config = dict(
    model='image classifier',
    dataset="rendered roads seen from a driver's seat, with toy cars, trees and houses",
    train_examples=72500,
    targets=['line'],
    arch='vit',
    mlp_ratio=4,
    num_experts=32,
    expert_mlp_ratio=0.25,
    shared_expert=False,
    conv_stem=False,
    loss='cross_entropy',
    adaptive_grad_clip=0.02,
    lr_schedule='cosine',
    final_lr_fraction=0,
    warmup_steps=370,
)
Rows from block 5 of a small image classifier, named by matrix and row number. Rows with one number within an expert belong to one neuron, the router's apart. Each number is 500 + 50 x the weight over its row's rms, rounded and kept within 0 to 999. All counts start at 0. Numbers have three digits each. After the name is the row's rms in percent of the matrix's.
Before each expert's rows are labels from the 100 images, of 14848, where the router gives the expert most weight on average: "top examples" is what is common among them. Only what is clearly more common there than usual is listed. The data: rendered roads seen from a driver's seat, with toy cars, trees and houses. In brackets: how many of the 100.
# router: router (model.blocks.5.mlp.router.weight, 32x192), inputs 0-191
# up: expert up (model.blocks.5.mlp.up, 32x48x192), inputs 0-191
# down: expert down (model.blocks.5.mlp.down, 32x192x48, transposed), outputs 0-191

# expert 7
top examples: double yellow line (98)
router.7 104:436462487516523570422572542488507506392580380503479513472458452505497532520455475569529450445561442500433555465439534431484462392462542558413430468489634502481459512465488428494416459545575524545437435522460516547453574451471461524498451481404434501458463492514507480548534475485514500580503504600474556565607483457513591517465446491466492417613500470451581528609449509501506529544458492488455423498436430559544447528518409439498500506450523475507539555429483495412461570523516545523486478532577444445463489541416526527434495520445466550496509470489519547577554619458480574434
up.1 099:474459486522433453442428541502409562476508425435487563560548462434587544460449464602566436524534561556458480491446495468510491366508463449495540461502538557460465433360434455471500538576526508537429421537461500550506581510447590507507474539445498524511438478432468558516561476603517415518482479511452531519557498450527553479496536426385591510521612482518437460532451391468564600558528566414466546448464465544530466558478503511491516461587504468534566533442481536486461485579419563527470473504533518457483446501521556506469546495431516505546503415461548450539454464449525461396
down.1 099:509460535534574541539379450514585466501503530447484571508526504523500431540538574518440474489542537433573535516522549504443486547501493446477492463401544521583606426482519429495524573481498516507456495571484462634597396501454583507487445517492530497530576444451424450577484473587518567511537495516529548472473476431576478461559548443489498578530573605571466539513447526493530560368479537560474428476491445480497507539459461549530503501555469500534596519614519531490516460442553495520440512520532521406432504505415457497536572440593551441579449450552490554495500418555557472586
up.2 104:463558514501472566475591533465587458544531499561482409518507487532426507509515577462407563444508486475495534468530472521533467534506530574515505626526495473477519550544606468547548399478539525462533581494503487514465462518498415549424495448479539548474465498510597435421461567388501511541505486550485382460542542546448517520463489544570384534483470484415589484499482567583455381493531485558480437444496525499434523460510473447521523561425567474435491475534482498482561549520540430467504486590385544482544489490478496593557393556424530516439618605573523551549513555501453476504
down.2 101:553516431496553434495581431466512514566484513542491464477529503492503503440467469515484483482489495535509490526487373534522499446412499593537519503571417443532503620430562572565477406505500507534503524473515444386457535484510470498516471518495441397555429572575569505487465538399506498499432516477473472533584519547409494493460604563561463525509379438546509547495545420557403494565542505460556494562460515492524536404509481550500510536454518479509430339420505575503522459539565531449555494458462493558597482522468544462451445508487424506469558529431533501580552512515407599579
up.3 093:462574492515501573473566539508599445558535533562459408529505459510476501501436551497388543503523445524535527481501482468490457512550544556484491603530540515474489560585599507528501394498528526461544594487543467499455488554526419566422468460495539533518450522530551403400436501408535491546490534520519398479560504520491529482469495526572381526502476457446602445496486507558470425489549481518462459447514609481501522490528474442543534557402557490413451446545479528545525533568511383493497452575404520521520530520452514584540369537434568468483574604555492550510531604520436467493
down.3 089:525525429491547454543597437518522453520511574546492472513446488471474484488506478548547476469502424555437507548408425508448491415494486531510471516534403479563510579482548586558473435528514486517515514474492446449476545459495497454477482510459491428593438616563624462465500548352498539534512557501539466542551515534408500503470513550536433450561413411504520490482523482556396523537497508493528559675452519543532481391559514544466468544435533484486446408442497542458515488512612489505546490452459498576567504461495516509439418471455474481442518542457522490562582496505417651543
up.4 093:485529545537492481452532651456452443505548460524556438502464424608550489544508434502559507556543463539479507488530551409497491585458550567540461543546590505521455527472569452568434367502565520431580465482463531482417548529498393460405489464489579488460554498521536513477488469452517488568473583552357511510484535449497497497488424557521457522515444495512517492611490572492474499536579505425483381512525495509515415488484507555464427484348502494485520490555490459481500496447554426511555483513526445563524477495446492545414497514464533489460549516469465558552536630450472549381
down.4 093:627533422522472441561532474424501474481467540611493480537507470463511576483503475532469486566517573595519476482480497505463406485593488636509550459542424473551478620466594562561478486364450493549481552484548530476455605477528417450544511499517540511559499566523530465429400466423508461560516552496555436424527515580483460467449565486557507479460445396468424462559550432470441533489491508486580521589489491482486491452574444550467475507488548478486422433522512499555497482488508480618494518384489539507524488481478553421394484496466495474531537539522514517555514525483413602539
up.5 093:481481451420535574592569452590477457497567542569375485504514495521447463455499515468457360467494473457483589503515536470504532567414446584473559535465492415510497477594538459481503451490549515447498576494454561500544512446504500479573548568566371458507504520467515412484555493488450453506498460530507445515601443483501571473546452470547558466483423445459539520478503541481441485509484428515487501525453536414584578455537489563579482511431478480480459470475487515449420503446621552477456521474607538464447461494510553423600534442563371561450457548569495586426552510494476496458
down.5 101:521487425504538431472589490529479480474539446499531589480539559513569555493393479586476476469493425493451531484470536458447513529408550489443521487506462422582508550521553576564475515532455468496481538440512549517503495474513560440603447499479459450492437576491568532495475432481423459496370558441565525491706504547507479512518467428563465477509430477481497555535550438534413553491516452426496535531460494563453526437521601478587514429437547458520542469384459443545525582550531508516514573506534492541622439507534530403422552565517519466487587548487508516471522427462483539532
up.6 112:505536476509538535420518470428620537486608508538505493425462534533530486526464592464453569458526488525534568497438554485546502471519531486581500574576561513465530566533605521607490463436428535506515529524547527544450511521498477542416437528498562488417468474512482453486409524433502476533495502553511441515520446613486497538384478531543412495554475501491626502473533495534448425501457527536486378494563481528455436524459460464452488597437550556447537481534450482503516511520490369458591484533454465596514512524425462663476419521480524512420552611501546517471525596522505506508
down.6 115:524526383549479503484555396419564492514452547568480513438484499500513398491593462508492503513551494480461560526475466524501597458426417486558514540632464546455525557428600532545556536497486583611481465517451479449525550491494406495461510467496467509557484476565508494518483608398558530504539546567509416568508528473402509503529552564513465502560432438514554570511431527549530515575450495560526413576550487529460471454489509555448556551530522459453376429489508552512558487561528545488586495501462413617520552564419536545460478548481527556425512511481569462517526557541489582504
up.7 126:530502549443535485574582429493606502527486555456512482515469566481434419489534576435377505465468482579539478552450479552488455460623549581484512503444423443481478508612512502425515501516505497496484556498547467518536437469549519548570461425571537491518475608531487520472423521509514613482400460484636437450546508575522479472518505494547433533467550515454553434443518452610458482424497552605490533432465547514452558508558517476566544509515578496452515485512496578567505544565505510480424511505418571506530526535588505474540441521545490457580517588618455508483481428523459488578
down.7 136:497516628540477540512487552423451497495510464463518585454520479509489478440472363488525501458467437505479463485439444513546565502443567476548449484501468510584512470459439559518479420497472566404583545463519416524461432474489504420505499411513469422497522542460571583471485593398482592502378534438446470529551499506492468496547471526493485471492526536527478580526584510500491464490571466549528496455598499527530564456526512375647540416453488455506507498448582557562515466597477462423499509574448430559605440556604499526420514544539514510523578468524475415471485474497520530465
up.8 088:491518574509484489482474548476432436529483466524521539526520475507498454420504351593572479553489478516582481498494542440523464431424484524457477454491449512522470431511512558526462347544519507494573479468471443455421528516562487478589554471483382505460450536519658445539553465403497492485526589441552493503552524570525469455458501494545560531481483570464496473518396520453452493538620457461507559447512475512514492491576482550492550520494480527550456549439510494495500470466536536511609489569562442498501453453500456413499490530458509508429461488381494514433627396416479616413
down.8 086:507436467540519405553460440506548448438526558480492601507564535583577527447476539514501420511529546453560481443498491528491378572525519464474485541411497456511541579586473523444481521441455513538509506464518532567582407531536528480494513479420524457555499570487497526594568451542450520455461516469573561517542471547531478514610484400467497462514517489486416563514477501444414645445511493485432477563485514564380512460424441489527535461458444551519625544501449486534562520426525576558401486477562538434531559524543542474510628481589446481530464515557500484445501478496552469579

# expert 29
top examples: double yellow line (100); sandy verge (71)
router.29 114:496584515533519513568464531549523463514500557559522492438424448541573477584553499571544509459475442499458547453520608566427575502438514573466499559558567505503493537495544540535497487470431481450595403555456485480445501501458510426455542487549608535538557486485444509525458515436463446533553505479428586511483456527395478549486436507559573519558412570509580518421490514550407490537441468571519450490615504532434487431492546508449475630578484489435500487461591452413422481523516559526516457475500519557544508505400569588576481464493545597522478521485589566458497563529496562548
up.1 104:491483537511444518520533493531476527448432546437553469496451446570473461572492526441436534539552461506590526462458541529457553528418482568451408506495562480427448441547614492554507468524531504488546433597466502514399528468470500490457445501557581618462521546532447561478467537469507512534533560530386475568480405519476492518453498453527568526597411494451636493524495588568490480488445488536480461477545438551474399418483500501376487581469503424443536540448488496419485512563479514460532423507475477580501597588448494578533501492369539570528525482443496503472478572510511566558
down.1 104:532522432571509572465537414449550552583474536456493438452458421516482443482564396484529498475540529470512500480586394541529608476496440482494532528575531554555442555414625533602523526567496586558514531553498414509447484445493480475483548533526464483487410416490463537456444544385496503569488510525475435566483507477411531484442540543462526562493501460504488603437489581465552418588445516550511437500525501446504479540449534487455517586504477469522498442500491536555550462509458487421580520412469458575512544580419460519483481517457511546376421445449542529569596530469475543508
up.2 103:500596517543519512537358540495530488533596504530442540490519524446574436525572459487564446467427492503441530466472527519495492436570551535436573605545478539568536540442425498442505466478441457513458534453500496525499511625549508498518521457496491503566550425456489434538499511480436444516517387445521520448488469526514514574506429514454435466455596569576483511431423425504499529547571449495555491436530545467488642531507477480573559506505431560498503488531560491538463521608533496504396557455451538448537419434519514512549409435664482466543454566577537550512494476579530474496
down.2 128:529541443445481463537436516484520530472498498523484551480523575444485601507501527570515463482441557573472481538456487428415480457479473555504521524485457397546571547526440542542484556521496420508498519432550533462570443597496519528571420561534562486507460587430487417476484435537461409416426487412602551397533531589593429476513523421490504415436510458548433451495501386492475576460500422430559554531445512506569535548527532465478552403533548559550477522496493557521462550515590481564436515411532517405498413398513486485506473471501515487554450575513482496421475417500545516469
up.3 100:456583483508569460507443389518470392520553491552494522453483506530559533512591484582545508542411511465456472502561549531474535524511456482528588549522502514543605580440418523500534556471402521451524496392482494469573497522490459457468527507443447459563587462401567465482543555512548476425563515516523561552515543511469477505490490664513475442475459462539440561461500476412457482541493477451536471615546494427477522490478544522528494478534507577558435415594509462515549460372553456488508534538552472505522393393518497407455479452598469501515407559504570549463519465515497562540
down.3 098:499479480430619414521520386582514445494510476504478533536514551500547521553478516507399493349507493475473525485437560534365405534507481457495498423438429426596571518528455531482538499590457423482501509454554442495560504531504520433529455461559555430422507562504534442495486447472524503475468587418539499453528590592500518628480473529478467418453492432528478460546559438464401548510558462426546579550474543532538541454488500467472490447565494591577478523527448469482542570504543567493465505469561553516522451408569571437462449512545459524517439565531451542483534455532451518490
up.4 091:470533484516585453512519397502470419534571452552475507508484456469492536479532470542527493482394483444483493473510547541455497535512500428621556586522459505552556546445429503521528542529467502462493542421545471455508531439490472405461617462395451387566512439429549543495533514476557491486501519529535535561549567544482526543537491652513475454416471478540454512484525483436451476535503476477546490537506512460491530473455542468562481499560482547590427439578529469465568478402548549496474510535613460516542408467507460400426476498583379523486406597514575557489586448444401524510
down.4 088:488466563442537475603525450531581407487427536505515590534532474502572556544494576558422533386531471569492531508450591458382409449485484498489456426478434447471580511582497511503470483535491405479505496455526482435596456535527513427508439508557478424354553507383495483509483457527511557493519580467500578488465615558464465573532455530454461454498530428537427469405587445554479543455519478449539561509447541572543520484459535509451475435615516527510590451513460443443544531517540497497539493459598490437512487451527509409526475488560482523588443501512443502513507465508536523517
up.5 102:477525479512438489489452469538525514511417511431540470469432446629512451545502563484478495540541504466557474543464503553502519524456464529466469530502531547511479471530642491557553458476510486522583462624487509516426536465504521518447441535584617605449502515477489559449482524443480490491488510536426528581473395521481499467446517487557618526601435508467604534508516540607493493471467526507471460492566392521472444446482546519438516594457563433445610524486497514474531515528471550453548383497415450592524592549426468565491550541337512567507543488446464479502464497479500557557
down.5 112:482527435600486537515528409443563544528570570569489478377517458570495421502549464502557491489540517536515539517532526517568658518444405476468550573572518508530522496387558576582485506501425609501525529499490497503495460535467460467461487526479510536525460449448394449506431554443499488546550551465419441562475508442416522582457505531539566645507473480503533585442478504491487436534508510549465417528537523484459497550480529504513540580498554491525444493411538514484548437531494455427616477524482449588442552566408491589489485518445491510408481503495484553490610568544459505476
up.6 104:521437533515472476465569493508476497490412554435579400498443427559466455584513478453460552531544463511584536475497549520485522530428512536456408473520550500450426488572657507569486473498544514533534439572443521455414557462464457509462447551547569587436473534581449546457487491460514509533522582523398477530476436515489519489431475468531530513614411489451619489511475597565477492510425544521486455478533490537451383484465511523381474564480537433441531537435485536467441480513488531470580456500484438589505572578458520586525467529372524566512553492429483490513477561470526551541
down.6 106:494501458567499535458541474457550485514467557506539422444464407501485379544577368478545561489521498424542487508602396554564587504501488484511502523543482585545496470462581482551526565582483574574499549578433476519469517482481453491448534480520451473467433428530489565455361534464501516575526527526492406533468456486407505507509543539466533625520499482502537569446441562483579423596436508597550422532545503469509464491478545541458530535520454414498476450439480548550589431516429454474595474438486444541506560597456432537489453525482501522414441454508548465556546539511484518506
up.7 110:479515470515473512467480465518494512495432512415548464465449443614522440548522541466500493519529456457543495522469535552473540523475462532470438531504527526527449464550616484572522452498536522508591463615452523546417585471510512489414451547588616603455531486508448555456475544478513496495476541531403497564499409517475513462446495464550602511610434516493632521509519548593520490508458502535486447495561377518491429433493519541425510603458556397412603469488509530463510492533461520458550430523439471592560580560462472585513544518384522565497567481438514455491470522512451548554
down.7 118:525507438602463587500514416429562539551531546539494494390480453537501468510552403527568514521525515529455545521576490525581625511458448501473565543610500534531485495449597512585490488501428616559484498540461480476483511503457485472466476522485463478482435424484412484518412543459483525552550500491437394585526523487411560522473533570568507618506473459467548585442440485516498455579508502583525413511517521465428493566476516509510558613502502508524446488424509530463553480515489484489617503453487434591495542577411466576484510502461481499360489484470522543530609562510504509459
up.8 096:482564580501574558577465492558419554523467543542464555473520469468515597491554475598493457451463464462512491455476581538516508537526459528507510476459514437486569483487394518478506517508419480460574512521539365484533383425404567461567461490533488520559542522457486502577495446495428509474538499497530558524503540554457465453550494433505605476509422549442477535469541469538479536525573426491430574488515539530508628456506551539558378513566559533535484404468538423459482580515434614617465496536486539479498540448465530479588560484519533597523502483564538608505492432553554437530
down.8 093:540547403545441484490603528471492603514385601499533478412447438472448467484490491523431529506555537572454530522516458469556557475525449522402437496536394492515392614544589552568538512578526491574475505538495504437556493523502478482497563517530484551438417505521513491529491506455549455485476588418569436468431607468464446546478444527509484477511442457463553500489504445442480477500449492511532438549564524514485482469438550497472504444471556587517456475433415455632497583579533459547589548464493437524441499523423543484467466433331543573544520520528497481515542473482506537479

# expert 6
top examples: solid white line (77)
router.6 108:509439473527494527417409544380487529519438454412578540507436514494416487487494528536488611476531562441522528506483554469527533549567445471476478475477472595539530407487538468573495505480513537593493424564416513548521475463469536536513415588468561442468445424493461575562513433551418505467485499527476547531443481422540371513523485415470477493591545530537411552543467569458577519420521541562451531525520434515471418506405482504521490400523463506557589571515543410484471508436532534458575488467557450468420575479538437471438554531595521504460467457450443561538516434538467512519
up.3 105:435496473474613502557486474596567526554458498549479575499523414443563583500484480560483497519496528503510441411526469490532409479441513508468546455438529482513497513468484509489478540511501507543491514465510389483432541441452557513561471516587456454455461504531519505517484518455537507602541617453552492516540517496478618417531458495440547429511406436459514486506502518402487520470430338481465672532391483539640443530546484488466487460453546468539516457430486506363463533411458513515485471483504521477452538448432510439467546556497535528519489469470521505569535560533528554377
down.3 101:471527400432599544555617417566521404512446506494478407559442491494483445485596480399478472435445377449530545497532477482445474472536531563519464545448458475501491490557580428437532528501472494525509444530527532529493576477439535499517508509357516491543455552457476507507502478563530504561591462591512472572555472541461505463566539475453461534477482458483570449529578568444528559520434553495444418501437503506483450518509535553427473616561508428540539459519453552432467450468490558576471469454486577445522585562452459546565515461428403546438458488506551422520527525473473419569
up.4 086:546568554437506426467520486462463422513512491565538404524499479450487454469631474438503479497466560477525386494609459568460470532480474452476519474556457533553390551532502518561473553622598499484556460518435504552481465523586420478488622574444432538517571519553515520496533388606597452644473503500486559565541499493482434502490472584480490489509490532452445515542500553609480486526517565496534499541457451505479497556483556600428473482477465473451482486494467453535415463465441515531448468533505475482546440473480493478447488520603482564522447478561410477524526506438542628467
down.4 072:601492548635486532450555570504523525554456507454526483576462490453506444549483552522432601345446398519595530486522496524563536480517608470469470471552446537517502537453554533508498470527446465488540484532529490492412509569380526545489643489441478508549523556502517519482426521416587504499519500526514435430500578472468464465443503529509529452446583586505494476502557523549515459585463576566528453475551506509398459464473464446530423506446471544503514563498523486523569465478455423443512485430409461600498529592459539564423429571539488526494516509402569460491481510537501420524
up.5 113:547540494501518531484534490389489486519611447481499462538525606552463485400500606503558524489541531435406509585517495522495616567501501473500556562499426518521535448501441467446512496477468556546402508519473466608606474501526541479482432514414509380577489598414473556506482480565483483478378433481487508531616437538511375519555577494526510532555560469502549508468509527492464516507430536524473355438475490589502515517457553542563589524546534497509506518603499540550559492488505528521569465432572552561507469512459495536538523471466569471496478507468456506546525468524447450622
down.5 104:399503538576505532508426480438538577466586527466460609402542507538496511487495552490526471472525535522412518488427494541564554476479512409484538522512531507501509492467416540507513506481410541427520499491530447563503394457490547474517475512554473432521556523413449518490505610525486596436414481445539409519477484478477534517544458472538490494533529580510547581501518478514478469391509472610421480463615502515555516497464481321603623448511545530550614563497569526516475468557416500418501490492514409531509532546574434568569522532525522472530520463522506535465423477509568442499
up.6 091:550518399557481551475438505473455472551568576522529509428468483446566521605522529572550535525450481431561532470560559491556412509601482586430514499540548558515523538471456494508552472508488490503518474532535470462465466596557374551450491541562470604475518369503498448542485530554438485480613478462473501455430501476495477429406410578553518506458494533469412521575493513501559549502533456432529520576563472354473489604462541479490454513533428583448495495516530536492535476454376459562470535493432601429471534415481502500441535568493511430431474495504470514574477547524502525503
down.6 097:497582576521542504478460541520501488488579486509484543563547488505502516403521442543519472505428440532505489507527437528578571503409560463496540520561489462480561540463405525446464430501523582406558531486522468454485525481523479516431557484614541480568528456500556546462576600475521521485514560498430401461580535514432589512550506529596472484457419502449557529538522489573450417508572527522576456431563573527512631365487513513589454504493528526443454442527561501482507552498542409477542479516452505635557469581571591533493487537472444476471507552543509487509461596454433421458
up.7 104:563532471549444434511572527327466507504571486522524477538530562516481510435527539506554551480499518483409514585467487552457579543454499431519525505503447496520467452511495467408517534490488581581398509493471490579602498451495523472520515506423522390588462674499488539485527471580538536501399498493513531528538422521488421551543535484564490531565520450482526523555524533502453532526436510499545392470448465610566533419527559538506564552571566449530477506531460534598540416495557508532541502445551522566534488481433489511503520464414655473485484494494484454586507497472450490594
down.7 129:461529554535480507461452558455427512498592468517504583471530516510482528462415474459557522493486485550471436506565532454642580463499525436537525523550539507471515518438391577534457394512433585401600518515557452477441378533481479473448488433513434444474543478513576556518547600452462586456425531426421429477442542525415474508552476524539486497488495601541503559480574504507458464484582464565527507501589510496473574426464463418574507486433543515506456531575567465557525528512438431417552491571474433558591461538585552562514446551456498449489548498509548530522517552485499464487
up.8 081:494521491418595421559521491523497473532515523522480534415574477522491624447535466492459455520482487487502433442506500542453501472516566456608523505460502483555480508538545453458465577433514454504477591451520463457600530518565478495495590491517581445432449544475505481475523490496529509537466577474644481555623453499493586496598549483504552540480456504556451491530550497442437492480526434468507543506380559530528648421516532452454496470396541436570513479382360533495447504515440511627485438474520548548482516514507487469537544469518403555519488501531608514455527500518573447483
down.8 077:557556479462546429467542457514399594544470573506438473547532512429467494555500420527511407476470467556570571504467476478492539513528507450460499466540501482531403518403576537561446442502545426456518533463556490466440482536514435572514506484545527403538478443625458543398447461445473495532492498498531505427602376542516539524416524574531543487491492485542443420446482490513469527552518494433580490378482482522460429553539525550477489576535536432429430481443491552466474459489609512405535426502517511432515488481421542498462480378604482500507469535379540527523508456455496578497
up.9 080:622525398558510535514454502444415452534625568520539501397476489423607477481545544553568507594432484438586546493556554498533445487580487534446517564511534557522515549486452465526572529495515509501433474592499487467535495555529417535393463563510507530525529355453432446555505514543433509453612429447440573484467481486494426486473467533550489531553536514515412520527438520523555528440502468434531458541520475428456503667466551510482480533566462592427517461544508510539559480466474491538489530440539545454498532407432502486455502496504462379452472518523487526585509505533510496513
down.9 075:514563566445472560441513502548498567507564517528478563603595544494501601535483481529534532509432539510469514474420469462528537480495488482555568405584546393470551479458465557509472459532466579351541522441541473480478431576511497549488456486541487491518561478480498492455558578541443523529448501517392403481450527552462492446512454459567494424455538577450497468473554465569457498510581481484490487452477592449557623404492500499541498565530449540428472507541619494470499530381504430490558472536442578544502447554507522547546522520481402450516520480482489454479540586418426418406
up.10 102:469517521443458480430536515491514464447482488465522532523463599488469469548423566304418521429484517488406543586384448496592527478519522491601507555588435500542526488570536495552507472479520457464513554454473609480562482656528471511477536474459544516454446562497544522488493558443530411441435446537486500441433571504512480502456502449506487516497520524498525476460504506543493450528534564554502442439499528468421529427451489439521523437408510468465516544469481518583513491639456524495419522513459451581499453551634529555557461550480412492507479579523416538442473492495445422500
down.10 110:445471422547443515469571496515599518523453515570482464479495483480486444554523552454532557478535484501448555490478460550460458463488515498419489532516516501486482481554525450423544614484496529594432529565418505581564577481529565500578590517552439494512518614534506462554516480515476497482458455526576468560507415488596529542573518474428499472549564425463565518465418507519514562523411601546499404501460496497585455533577476460457570547545478416521550570500405643521525503618507554482468477429629468471449542505501462527530500450499610513520476500520518409543456450510560547586

# expert 17
top examples: solid white line (96)
router.17 098:489478557475565563511486497544506468489557457461509436519420561499501422425628471487464465531468373433506517539480471555464473490591529564458516594433470573528433416560424368423470522526548459530466438574490530511545570417481499432431532451436572472620500460479543572524488405570486561505539382544451520590506470494600522542590549517512536551530548492527537512495457487540507462558547575538433456477497447505471560544563472453504528509559390494478506498478497530491485559522468559487453447457509482520610532529518468413448503509592405440533490553589501502507470470519467455520
up.1 088:500468578480494501563593539444532481427494443473484401601476577542427459376550482523436490531426408535572587510483438477416539530531546535598516534483452499545454437541471481483449410586484460516450475524558541524471497466442511497534430580502546469561464554508496498478470403466471550535482417556443433503508452499517389550553588424604516552488520543523454455517504546510382474529587521468489474422482550559489548588470478513471526586550485483489464487542519487528475499463589534428542541357445469491568482540421481477460460487523468509402517572461516472453526411458471443522
down.1 081:426523449613508536466462432506528523495457565433571517465451449555497476534540456578565463507509578476509502470484550536529462548462501462448492475451595536446510499501494476391526554547457571530483453549440512570532463454440552450478476465485425536479550442529475517547533525554500550502596523549472534532474461500550585464559479544374529536567574508528550634448404553415596579467429510532460463530505511502485481479503527471513525464606533448487589518501495599484638479548388530460495477521493488493401614505454452534515537501494572478551487353490528458482464523542608476541
up.2 114:493584519483464457474340507465468525507572533547527480477498489446563455457535490459516456525462599503539451554575492459576491480568438523469590506540463527517490575509457510576526506527540529479500497505524508495595470649471361510467529487491513567499547439484483472472495505519540455544497442508431534483423505471508499504424482530526435550468538552492402546525515527562566431507595530475511458508525481408482542559429603559483462440393472575380480479545574455538499485459494472531389518540548496486498386448551514529432501553566459479536445532621431587441462576567486464419
down.2 116:472547593555522469424479578432485505482565514462494545447513408485538500499483471501494495489428469463595456445529489522621558540513556462544476512618590575424508567433453543542530448495430503388596493501515485506460456498438442552396517486480457511475475443507528535524590624450500539504523573499385448504451573477389499471426425551509523510518467527577486520551514507479516453500553478520529486485597499471466538393503507421559561482414519552527538474464538477503557483510543468504545445549411407628575494529576544586494446558546467534502575505489473516520469608510472468477
up.3 113:449494423537492438502488525493410562440581441496530586582471538486557485539410547436437438416514481529386572543423497479558460437577569426532513529554491483449489463507369494460585508469505634468447515476536605534509523560440583480480522521464538440495479555528461517515501527544488414533407484526526502521495565519527535537472447441483520458464565555578502522525511386515505557542450544502478428444535520538408536504474478469566486541500522567488541541477511497605508493617493522431472540506494569543468364565581518581505460525554479471539505590542490488559394494493534447444
down.3 106:474591485475540544515583464588453464532387488486525450539452446487454474502555469472470518473487487503587415510504421552424479449402487532489451433450514482555490546497533530494564496573519465524536520515472357492445509398452517473513503510420573501422433554561521474460489481437513467570510576522492433545559514523439570464464530587453470444487407438537549413436574516509451481550457483457553577477399477513468469457474487500429455541538517442542512429481477472446510479490498566583590458461493493486529506478485451396556523499503485602443474461383529422560665462447489583480
up.4 105:452463547505527584533460460453570438438520478440430467501495543534497524420550477575506462644477421525578566549470527567486451475501439556540556528489462495521589409522422496557395417563449403558442444494511475492571489451482489500529417506511554499535488504427515508531491410452377529407547424500464472529517515538533381426532482484593488571508525509468488486513507488536462509461626487498484540499464492522491525562519444465515615572590508534551530520539554539445540447449528498521518557391518504552487573510418439445486487530474484501417576577480491491405543389515463466525
down.4 093:431443441566603510545393453497470578535497523521486563451506549530570541549568565515624477529532555462466502505426586516520454495445424437416488413425575461476510552468506486476493597548443472575488413510434565543530408534508561557558429534481502504520638479462412438541458511597470505470495437487487551494461437501567511423496503429441462522583561554496414551448459477455530602465493496502441465533521484483573537542519481496462546508579464510507586536522499562464478524552476524473443538525544526431398531506468462554515542519540576484515475401509503477438392471498580460549
up.5 089:479440539561521526509570512423550451465540485491499398565472542555489416426545484480487490585425360503550629586450436547472506475522492561562603583524412503560517441550437464534437458549461441527417446511515571510505510470515508501562511545465589458539478539470498540472472423505436550486464406507435519547539497534503430498554508441545584566560504521447514458544491523557459509541560508481467479431458507555461576594518447516496590605590501509519512536541483532511502465547536511469519543349490529617527521550434478519456455504506498498456558632537475493451443487512453428542
down.5 085:432464424553533530528418454518483523509468511458558557462521392509560535520505535557533511470534563488485507549516531581489465507460453488447469448421563508478545471470493434412547561513484581607549440518395487553468449454389617487498467502449465472475537488454423476533472515563457493506594500475503564519539467438547542485513478477420486465594514522538469570433485548442572579465441477509467494576526440549490497454558468524457502517638493502542586452506484560463580503480466534481498453510489608458417572521457431561535545544456578475476449338476482408480444449469601414480
up.6 109:449485478454519498542533501574478534493540521499466560508537501464531500521409504460426433413546527510418456465473471460568464460480534533485516498506501436488502584472508453442525492541484544420463678471574549525536467556480509464473578422475459460426432515524493484451576607483563431534446529541517433463503535509435590480523476501509512480399481500522562454435530431501495486507492506517487421455484597474478561503498486457550455533378535486455461500439443533532479546621458514489459493510414564504471464563590657654630478436485456491550521521577570504508498508544553423436
down.6 115:553518565513465528481573566536414481482475466511545468536438478469457524486412449493430501441504440515578471484489475424530573444499563532516496497539521469473432549447486547521489396572508506450559540452560415433406519515524444491443514466515483478429437478549601527469553529428483460562442592437478485493520533550422547489473477577569509442480454539504550461463554499479410418569577434463517581501525489456498548441477527437525420514404542539546434454480542439475493510505546483468573454557444477546597384531578615455526431511436433531437520539440535467545601567434408549442
up.7 107:489536509481465455473364575432453456433610528511548483449537463518516487515517398599604550588471541531563563512520617407465534541518452460501485473500555488573498543473528523590449522478502500489501470501501513500510481552447434483455481508552495566523592462451425460535374439508474472494566453484459551468459484471567388508413463515579470545549536492560405578547469489480527528485553530457509467488588471472507392502481526539447500427487501526465503493531513397527479463404498460582519485466565435413529450448435464483403576505527524436489391413465480585431514499493519578494
down.7 102:537529619579432447437440550406529596495525513503505493472508467503551492517430493510457544452537425519558440473512533450559571534430514424451457485617502592468499588486497584534462452518472517405608505411546466447426431612517404518482497463562547539491581500494462516482504538480489567489492558487460395418452511524453431486494461528501537490442542576560449514545517505486531437505566474598571449504555523411516489435492526453562525450429499568487473518460638492557485472531527392443522529551395423565564485470546519565462497540504529476545572515468441507465442539469520520471
up.8 080:603527533510520460417535553454420532614372515458531464514484472465436431433558460520517606489475531486567392481586557494476548579481471482541412524555471551496442510495584528480536537524512539472594510484432420507506530455555442464481530539494580485544576479580585547472526508493553530478497588511505480522535489543489431583534532554526439474509486553505456545538458600486453452560489540513510504528646476560460511465527575605477499454527479443474510494487502447589530461518573499562625504560502527505583415488523501459499440492566532602542431481417546525549526494465429518605
down.8 071:517551422537371494451484500460481581473341495468561477507575437481520553533416516538475629438530473508525445501546529508396544492509516428505418458535477547437522491449579522505493589518544471471510532484494565414452499562506495478488564476533539538402516504458479575482504477552511473512547597508506521415473575390534418496502430481406497499420501567488462515556524511495552525500472554519591482568481492529497384484458525488469405468376494432488478558477436490629546526556526436504487576512509490536472515494501502512486424506387567467565482513497511536455399523462408429455